python train.py --model="sound classifier" --dataset="two synthetic voices taking turns or overlapping, over music, noise or silence" --train_examples=26041 --n_mels=80 --hop_length=160 --input="log_mel" --spec_augment=true --win_length=400 --targets=["background"] --num_classes=3 --arch="crnn" --norm="batchnorm" --hidden_act="gelu" --depths=[1, 1, 1] --kernel_size=3 --stem="single" --widths=[96, 112, 144] --rnn_width=256 --rnn="lstm" --bidirectional=true --rnn_residual=true --rnn_layers=6 --mixing="mixup" --label_smoothing=0.2 --loss="cross_entropy" --optimizer="muon" --muon_scale="original" --learning_rate=0.018 --momentum=0.85 --nesterov=false --orthogonalizer="newton_schulz_5" --adamw_lr_other_params=0.00089 --ema_decay=0.999 --max_steps=1500 --batch_size=48 --epochs=2.8 --lr_schedule="step" --warmup_steps=30 --weight_decay=0.1 --adamw_weight_decay_other_params=0.01
Rows from block 2 of a small sound classifier, named by matrix and row number. Each number is 128 + 32 x the weight over its row's rms, rounded and kept within 0 to 255. All counts start at 0. Numbers have three digits each. After the name is the row's rms in percent of the matrix's.
After each channel's rows are labels from the 100 clips, of 14976, where the channel reaches its highest value: "responds to" is what is common among them. Only what is clearly more common there than usual is listed. The data: two synthetic voices taking turns or overlapping, over music, noise or silence.
# conv: width-3 conv, stride 2 (model.blocks.2.conv.weight, 144x112x3, each kernel summed), inputs 0-111

conv.129 095:138159123156149125133122135149136113114143156172146164143100155147166106184109106094165109130173137135127101118130154193152144066116139146105123170147184181137161131167088154118041103168148180099157144130148142161123099108167130159220136102131138114060163194168151131161148144140068203132111069162144175135128174061112108129143137112137
responds to: music

conv.9 101:101187186083136072155149099083119110128076095174107149175162087151091097064149114084135115125196147111145104110036134133134136100096134104106134132113179116124138105090182131150117197116142106114131117092188145087146134104112126136087119119098154184178104101171161160132122072171123112143142124137199155081139110144171120104108143124073
responds to: background: everyday noise; engine; applause

conv.122 098:092112089115128157157132141115135129136105136127123143188165118155030101173100132124080088107163112137153143098110140157094128118113146145067204091157142116106112139135094101214120146215101123118111161122122107140089125103096104072086166145160176136180155123160134179148111114137049163179159146197100119153124109155115120182146109101146
responds to: music

conv.106 093:132174115112130132107157135148102142177131126129136125110175158091189101137121142090156166120148115103152126162110059076125082154177102156063164098169110094107133186099157163070170182099131126070125150139145121051097197123153140165157090103098133110115136116106176141121164123135105175072118117109210151116130071108110092081161106093125
responds to: music

conv.138 099:068162095140132111109142099135083120109113150102109129127216096165126092098170070134130165147131095073093134120101116079133177125083136054194070146140089095078131140177121113171087106124098196185119127161113160101099131159128151151105115097083133124165174132063113153171114111086086130163147099096120156127143136095148104135137107074165
responds to: background: none

conv.142 089:061099108119164125184210130115122131086167120129088117146121099127064098099170075150132118142144160202146173101163097117108130221193111131143167110112128174077123148139163120174189163095143146109153134128132127102139203106137130147080105151133143090207105121130136102139117152112175088163144146158080133092129123097115140138120131079100
responds to: background: everyday noise; typing; engine

conv.96 105:131073103104140122152107135118111151113163141135166101129078074133138087114175085141106192093098104179148094130164104154179164067103198109180157114128125141110081107133121129117144148124040129167109094122137112105073130146082122110105109132098101134039106109144139139138119120151099126175106115148088077086124141152066156101051095064140
responds to: music

conv.78 079:183144138137177116163146209146114124186092159114128145094124106076083161159135143130151114126134190117131161155140126149181116083174124178203126102113167144098162173118176088084128134087081095127133131142112095097102137131153163148137070105040097146119102091047083110139135156136114145119178135147129170097176154142079144094142110122099
responds to: music

conv.21 121:075185131136121073134109105164101140135136159107136157161137127118134148113116182101132102144168109147134130107127113152129106131084099127077098110190098075124114161201150170100121137114051220123112164148112157103095096114118120119131091106117135151112098111150130155076148124113034100164179092106107163129171115106128101247097106136120
responds to: background: none

conv.43 097:079111155158152108114200132120168118108156144188185138174045117136121093115115097096153173155104076098184138165095168186122168128182121127118200152098122092133153129135180043172140147114108131130160120130137088114180139132106142096137182117104147156148113166112137171174112096128142120128162203158117085066128117114125148159130119148109
responds to: background: everyday noise; typing

conv.70 104:132148121121157169132092207112067101159144168146191116087185094112110134135155130165072113117164125155184120147105079101174108102129125134124086106108139140163130102160149144136161139064094127166119162171087124088127141098132142115190084115142099126123195114149140114099134128151091074166165205186133089164160157118110155106191070123096
responds to: music

conv.38 087:169110151139071105185116123080165094095169144111073101104124087143172137153143145100082100130110150179122131110084123142124084114151177091127137093134062163151128073132078173103144145131082084129173129147094073073159084136128073148174128140208134127067144116132129137134093129185170148160137136071155103080181116155103119134080120109147
responds to: music

conv.19 096:089077109176171053110082162114099145106127114110113093097154082107136135095098081127150190201124096123148142207074136076092144208093123178100126079091138069142160135160156144126146121096103109128181098188111140102141073119150118149058143137121140075159076146126146143184105135134141109133098130142096122132134122110117147141126106091155
responds to: background: everyday noise; typing

conv.126 112:113077092140109194141140140055182141161182115134049111101141109116115139086120136087123132107152093144129099094087146140123144102111099158117171112114106152059101065109166110155103174196107109098116128075105114074127151134174097118169075139152092116116153106126157130141040107133128168144108140156185129124089101094103094091079145097176
responds to: background: everyday noise; engine

conv.57 080:151086125165202112118082140126068096096147144132131102112132167103089115119128119162101153133096171193175111100119130073121076078134136102097172147154131080132128163097169099138114143135169146119154141131112087142137122163080087130072099150080203144199135152113100113151114113094106169164153171075185144074110094114157140156119139043117
responds to: background: everyday noise; fire crackling

conv.91 082:153124087140169142123142128097125096137131148125132149135154171111082106130137152133140155107149169155144162130084118125090174142128083075135114127115191110149139188151138178131114177153132104117152153129135066146119154144222173201089119107147138106155130143210188161119138108098151130133198097187128125158121111172112148057175066133197
responds to: music

conv.111 089:107130133052117162107151153131228170105074116175158143116136112084197150116091107203052071135140135110150114142068172144093115141047109128140132125080136115167150145092096133087125156098095146149100153134112144109075141117130167157123093161130194110088154114136132104101149117120124122105141083187151134169097125132079108108113129171124
responds to: background: everyday noise; fire crackling

conv.37 088:094146132104153042121148150141101104139102138111123092172049101085115059199165088130099122144143086107131070130087139108113135139094134149124119123067231091110133123091124127163149149086042142172123083106115149098145127160081169144136131130154105194093157177175139150132119099155117125118172138142077113101132120151123114136083150133110
responds to: music

conv.36 113:138121157100091101075034157134142110114085109100113101031101106097156152126114115118107131130102100075058120143123196153137164151091062120105118142088102091133137116119130138129111135078133099127166091106090088123107127103117096181119122119113157112121142108155150126124058106114126130084081115115158132111182172045151108088124162043138
responds to: background: everyday noise; engine; typing

conv.44 116:106149095120097142133071155102154160090106069124083131088116115147135081134092144107159160130163112070148095091116205094160117128083128052101132114121127160160113165131169121186120144176107083172135108109152165121110127165144090167167109101075124095085132079114112082120088156157115135123067101145148185147137149117132116197184171130061
responds to: background: everyday noise

conv.69 096:090134163137162084137077104119087197176161127061092152149150121114160085099153138180154210146141145090150109121134080080114178109078160137159155161163100113098066069114143120115170107077129086128144098151088095089114146172118138095128153085107135094129107109159148142119090141138124179163170099087160137166069125189145149103122146108103
responds to: music

conv.7 101:141089115123077132087132114158074136150124140093206093090093104125067111086107074106160100112096152116188060167120117129159116117108095109100115107062116206128151108106064090085124092136113165126111124104157148122119115106169129080092166087113119134071069112115076069112106080099090077110129132111153098119104132120132170111110080122097
responds to: quiet level

conv.109 118:071116135094107162138096119141110116060056130142141182089116150142144100153130172143082131073096097135152163118089140118086099106093124128110164112105039122124148144095133125176098072089133154151183105083103107206097156102070072156118096117128129174136144114034157131149172133110139167116133114134113105143162069097142088158111100130127
responds to: muffled (low-pass)

conv.124 087:131105134147114088170125171120082137103091129119157095148107121094109100167146061100122112119141129148159097116133148141142110071249097116074110074123121164129121078083125117133125159130163099153104088115125151066138175113087132154079101108111072077067123157101108160106126146124115090072125105073134117060093146185139147118099132071088
responds to: mains hum; background: none

conv.118 112:078105157118167157110112133122136155154141132120121098176188093137129175137092125166126162133144130175172061126178095149104187144103148114131166146110126164102154064094171136191084160121149121130133103129091115119147062077122123082124160121128148134105182111199133136101164149132065180223145138157111156121078179130164090161162138108152
responds to: music

conv.133 093:097126108163115108147116114120126109145141140111115120107201125151137091180107162134096139144134151137166169118157109132109152124157134181155181164185103199118112117095091171113162101128102063106196137094084136155097176127131119091123118153117105135112178100055180111175156117155148172080098108057146139099156139215104106112072137193130
responds to: music

conv.119 104:139099169172133128151105164115140138101131136168154160127205119117137094120084124187098146143182120108160155108054125074088179114105116142161145101114149115145115097074141137126113142086159148099146160120082089119174156088159118137116116182136101139164137139078179182151128149193136134139152115168149118104167070137175142108138238186094
responds to: music

conv.4 102:134117106162131198124213134147129150037196151140131098177177122077109192114113118114109143146144068147176097095181169182132172138107154160144139116162145123157122114176150146158141145115130130092115133118117119159124186181167136130181151116091143139169201183140185108126146112141152127154140138129112158190120115101112153103167147127073
responds to: music

conv.27 085:148090090124119047097139153181115137103171098121121105113133119142163118161151151141116105145128067161131097156087105136086134089135123118133070035119108126121080086080089176118138125089145073106133162158125102083128166063095119135105122134104131155109116096128171165081090108109151093094111113106131013086139080138152131109105127070097
responds to: background: everyday noise; clock ticking

conv.103 092:204144109134153118080085127125158145147127126100111098099078139132173128128133095136135136085149155086151147154136208136155131171114085105128119077154136133211160158112078109145138098168202092116164118118160118166144084074090139165098138123148185137119120125086119195161129151146093159136123172043083075089158130151115087119133131149181
responds to: background: everyday noise; engine; typing

conv.97 107:119087143096126134169078107069088114097119136109137072196179143072136111108070080152089159112109150147112130115121114116154161092148181117117083104173112197107138078060105110135087151155122051120134107160090108080112145113115130144162041085132064120142160095142155157140103127160179152125146098112129123080099115180091142099152124143129
responds to: music

conv.3 107:095067167148072099081144106020155080095118191092082070130158094131154194125160132122109110104113079160127095104112129126113175104155165125114097135143189105109098117128131135149074147128130104127117129129107099181142132203133098145132109102082127166125191164079130055097111108115131116082149179149137156114087120093143141145108125100109
responds to: music

conv.62 101:140144140116156150170153112108142110160166161149166085191146146122113130157092121082095131092101115170141087118144135159111099148114127162104153142120224125100113115188128180134147146164149155076077109163143151118135240153137165125084143143138118116126185181160124102114130167137098163136112055168118212176158087126126088108132128138172
responds to: music

conv.95 112:079142126083121237121113050134126140137131104166110105152139163139149115096139092139085133135105135135095065092115111112163111157125148116141156171102063121142157096100093155112093111153133158138162127126154110085153130104117167130061192163111126145077080140141168146135144169129090149108147129124134129093075097144159077097148101045216
responds to: background: everyday noise; engine

conv.64 119:081120145168093170127117131115095095032124120112152126153093151146124150115110149114171111095156111172119129081082115127155178128101132151201148183185127141135080121119157105080113104129065133115097172107117130148115114165143148092033090121135091143142095086184181095119196120136088085131089115114133118145097110138163128196139115189116
responds to: music

conv.104 085:158104100138140089083132182099122135141124175116099123104203127163158113135167164179104074123107131159046134146142125116097124047110148126104089148140135130115126111085158105163135053111170125177110113105106072116103134153127134118117082157153078145131167051095088086179103219145111153135118109132119098085143159185138130153147150126084
responds to: music

conv.25 102:095114179072148113105119137153079139133122130140151128120187107091108107104101078185113173085105110109208089107086073098137120122085169063123113145134145152113138146118155110128146119141114112171099108166141078157147135126168146126137127141138064144098140082185149204129178151080160160143130147207110096120161130168172125052137190133119
responds to: music

conv.45 114:080112041044148142126111117101080165108073156145183099165108091096109124101097096161126118129176072095140089111049142131160114139117145131191099066091116132114136138170140095112103123192135087165104132158160099115144152121122073099166112117141175100128152148145132157110195169140116101110170092178123120161117160141171104103150123106087
responds to: music

conv.120 084:104155091111195088129150161166114124094096129135125106120144165114069118072088092131159168141137125156143142152143156125167137131138127134162164097187131133136133119144138126192180114090131173047114133070188140099128195101072142129170128120097138137142176171175167184137152100153117198144119124080131170145086095105125120158218157141122
responds to: music

conv.114 101:072143149138173132099083139113164160143074064185115155136103161140134111140120168175171144116133150102088168100163128106205087138091127144128103131064130144122089144195103102176156137144095144145170129194173177102108087158154188148181113106118159094148122084142152103111143073125158161138119076109094161127166101124135151149077089171093
responds to: background: none

conv.11 107:073066146126123134055151127120140080145149069101146064098107113094164194156114121110154183137175123115124151123124115118088140104127081152116098104124141106129131116108084108189136151196071113091120219116104101133152133132113066141144146065072106122156223149152137160128105106147088120089104086130115151134114105121102079143113161111152
responds to: background: everyday noise; engine

conv.49 090:134116106148158106114137129076114128174129077109103129151142130104152143111132115145112035092229099079056138139106111127115102105134103135107110130152137098117118147132179104054106188102127119129102092134119114069071121125134132143163184120103141104155095173090122134074154180135164121122055115149174113140157147162157190175102184100085
responds to: background: none

conv.59 096:092179175109152135116089137134096086178138064121094101086093171175097120135066109082061100115203097128171105155096116166119118082067108136172107163108087188174134180154134139161143119161142105118152095093131158163164124125113101162097134144114194109108138087143140087115130136155082198158123097135136192108136153141136133122126082150142
responds to: background: none

conv.18 109:113097164127109082106155119125095098144115123123144115111142112093168163124089090141165174115086093128147121135124155097131136126073146147137102116132215150133112149133131160198110084114140183159040203162142144109103172174168034081161085120075113111136177130153143125076118134092147127169096134198147131157141103134123115177179144143093
responds to: background: everyday noise; typing

conv.101 089:092098098127120097134140201159121088115128095144094097101183146098139169174154148131098180142078103133115091147128140101110125127150112115171164096135177109081089125084136150111105129138149092069092180146070122128146147105176168132113128112094107065212105144060131077101056113132125082140088181109122068125127143109122186114152169145164
responds to: background: everyday noise; typing; clock ticking

conv.108 095:155117117115075143094110127121191075164135159142091103106117124135140110120163078075137081105052130096131133065160236107069150129133123142120137160099135088144139131108158085148087140120099115110137161154084149059116096123116151144184078130185123127100160101158093146138110114099135134108094080121090171145145103103067129065104169163165
responds to: background: everyday noise; engine

conv.93 101:138116132191124122070158095152150078117155123142108074123198099129166172140105082109104083137138106140121105129086188070095129073122196092111121085094187059128115138098147118114128176132110073154114122164172112117126120114065104136129146160098141065117079133139152173138116089118076158206086091105101137109101085137130130079127142142128
responds to: background: everyday noise; engine

conv.143 104:133119153150111148064120089153149135086060106118125129109155187076109114152127069123172123129049089083101198169074145097114129239125156119096199096104158136135193165123149135207113146145125109130150122063117114124141144116131137102115074108126149115131137113105132156113146188100133153151108103162112141177158122122116083151102125132153
responds to: background: everyday noise; engine

conv.128 117:137130137172147141097126222095112140076122150103120094105131127128147134134102172123134125184107107208132161107080143218121152158167129125150152156131087127110182145173119158151141129165155091180154181183198114181090138173110102129185173164097182128105134146149153134164106122121113135136182154101170156166127101128150171101116099179139
responds to: background: everyday noise; typing; fire crackling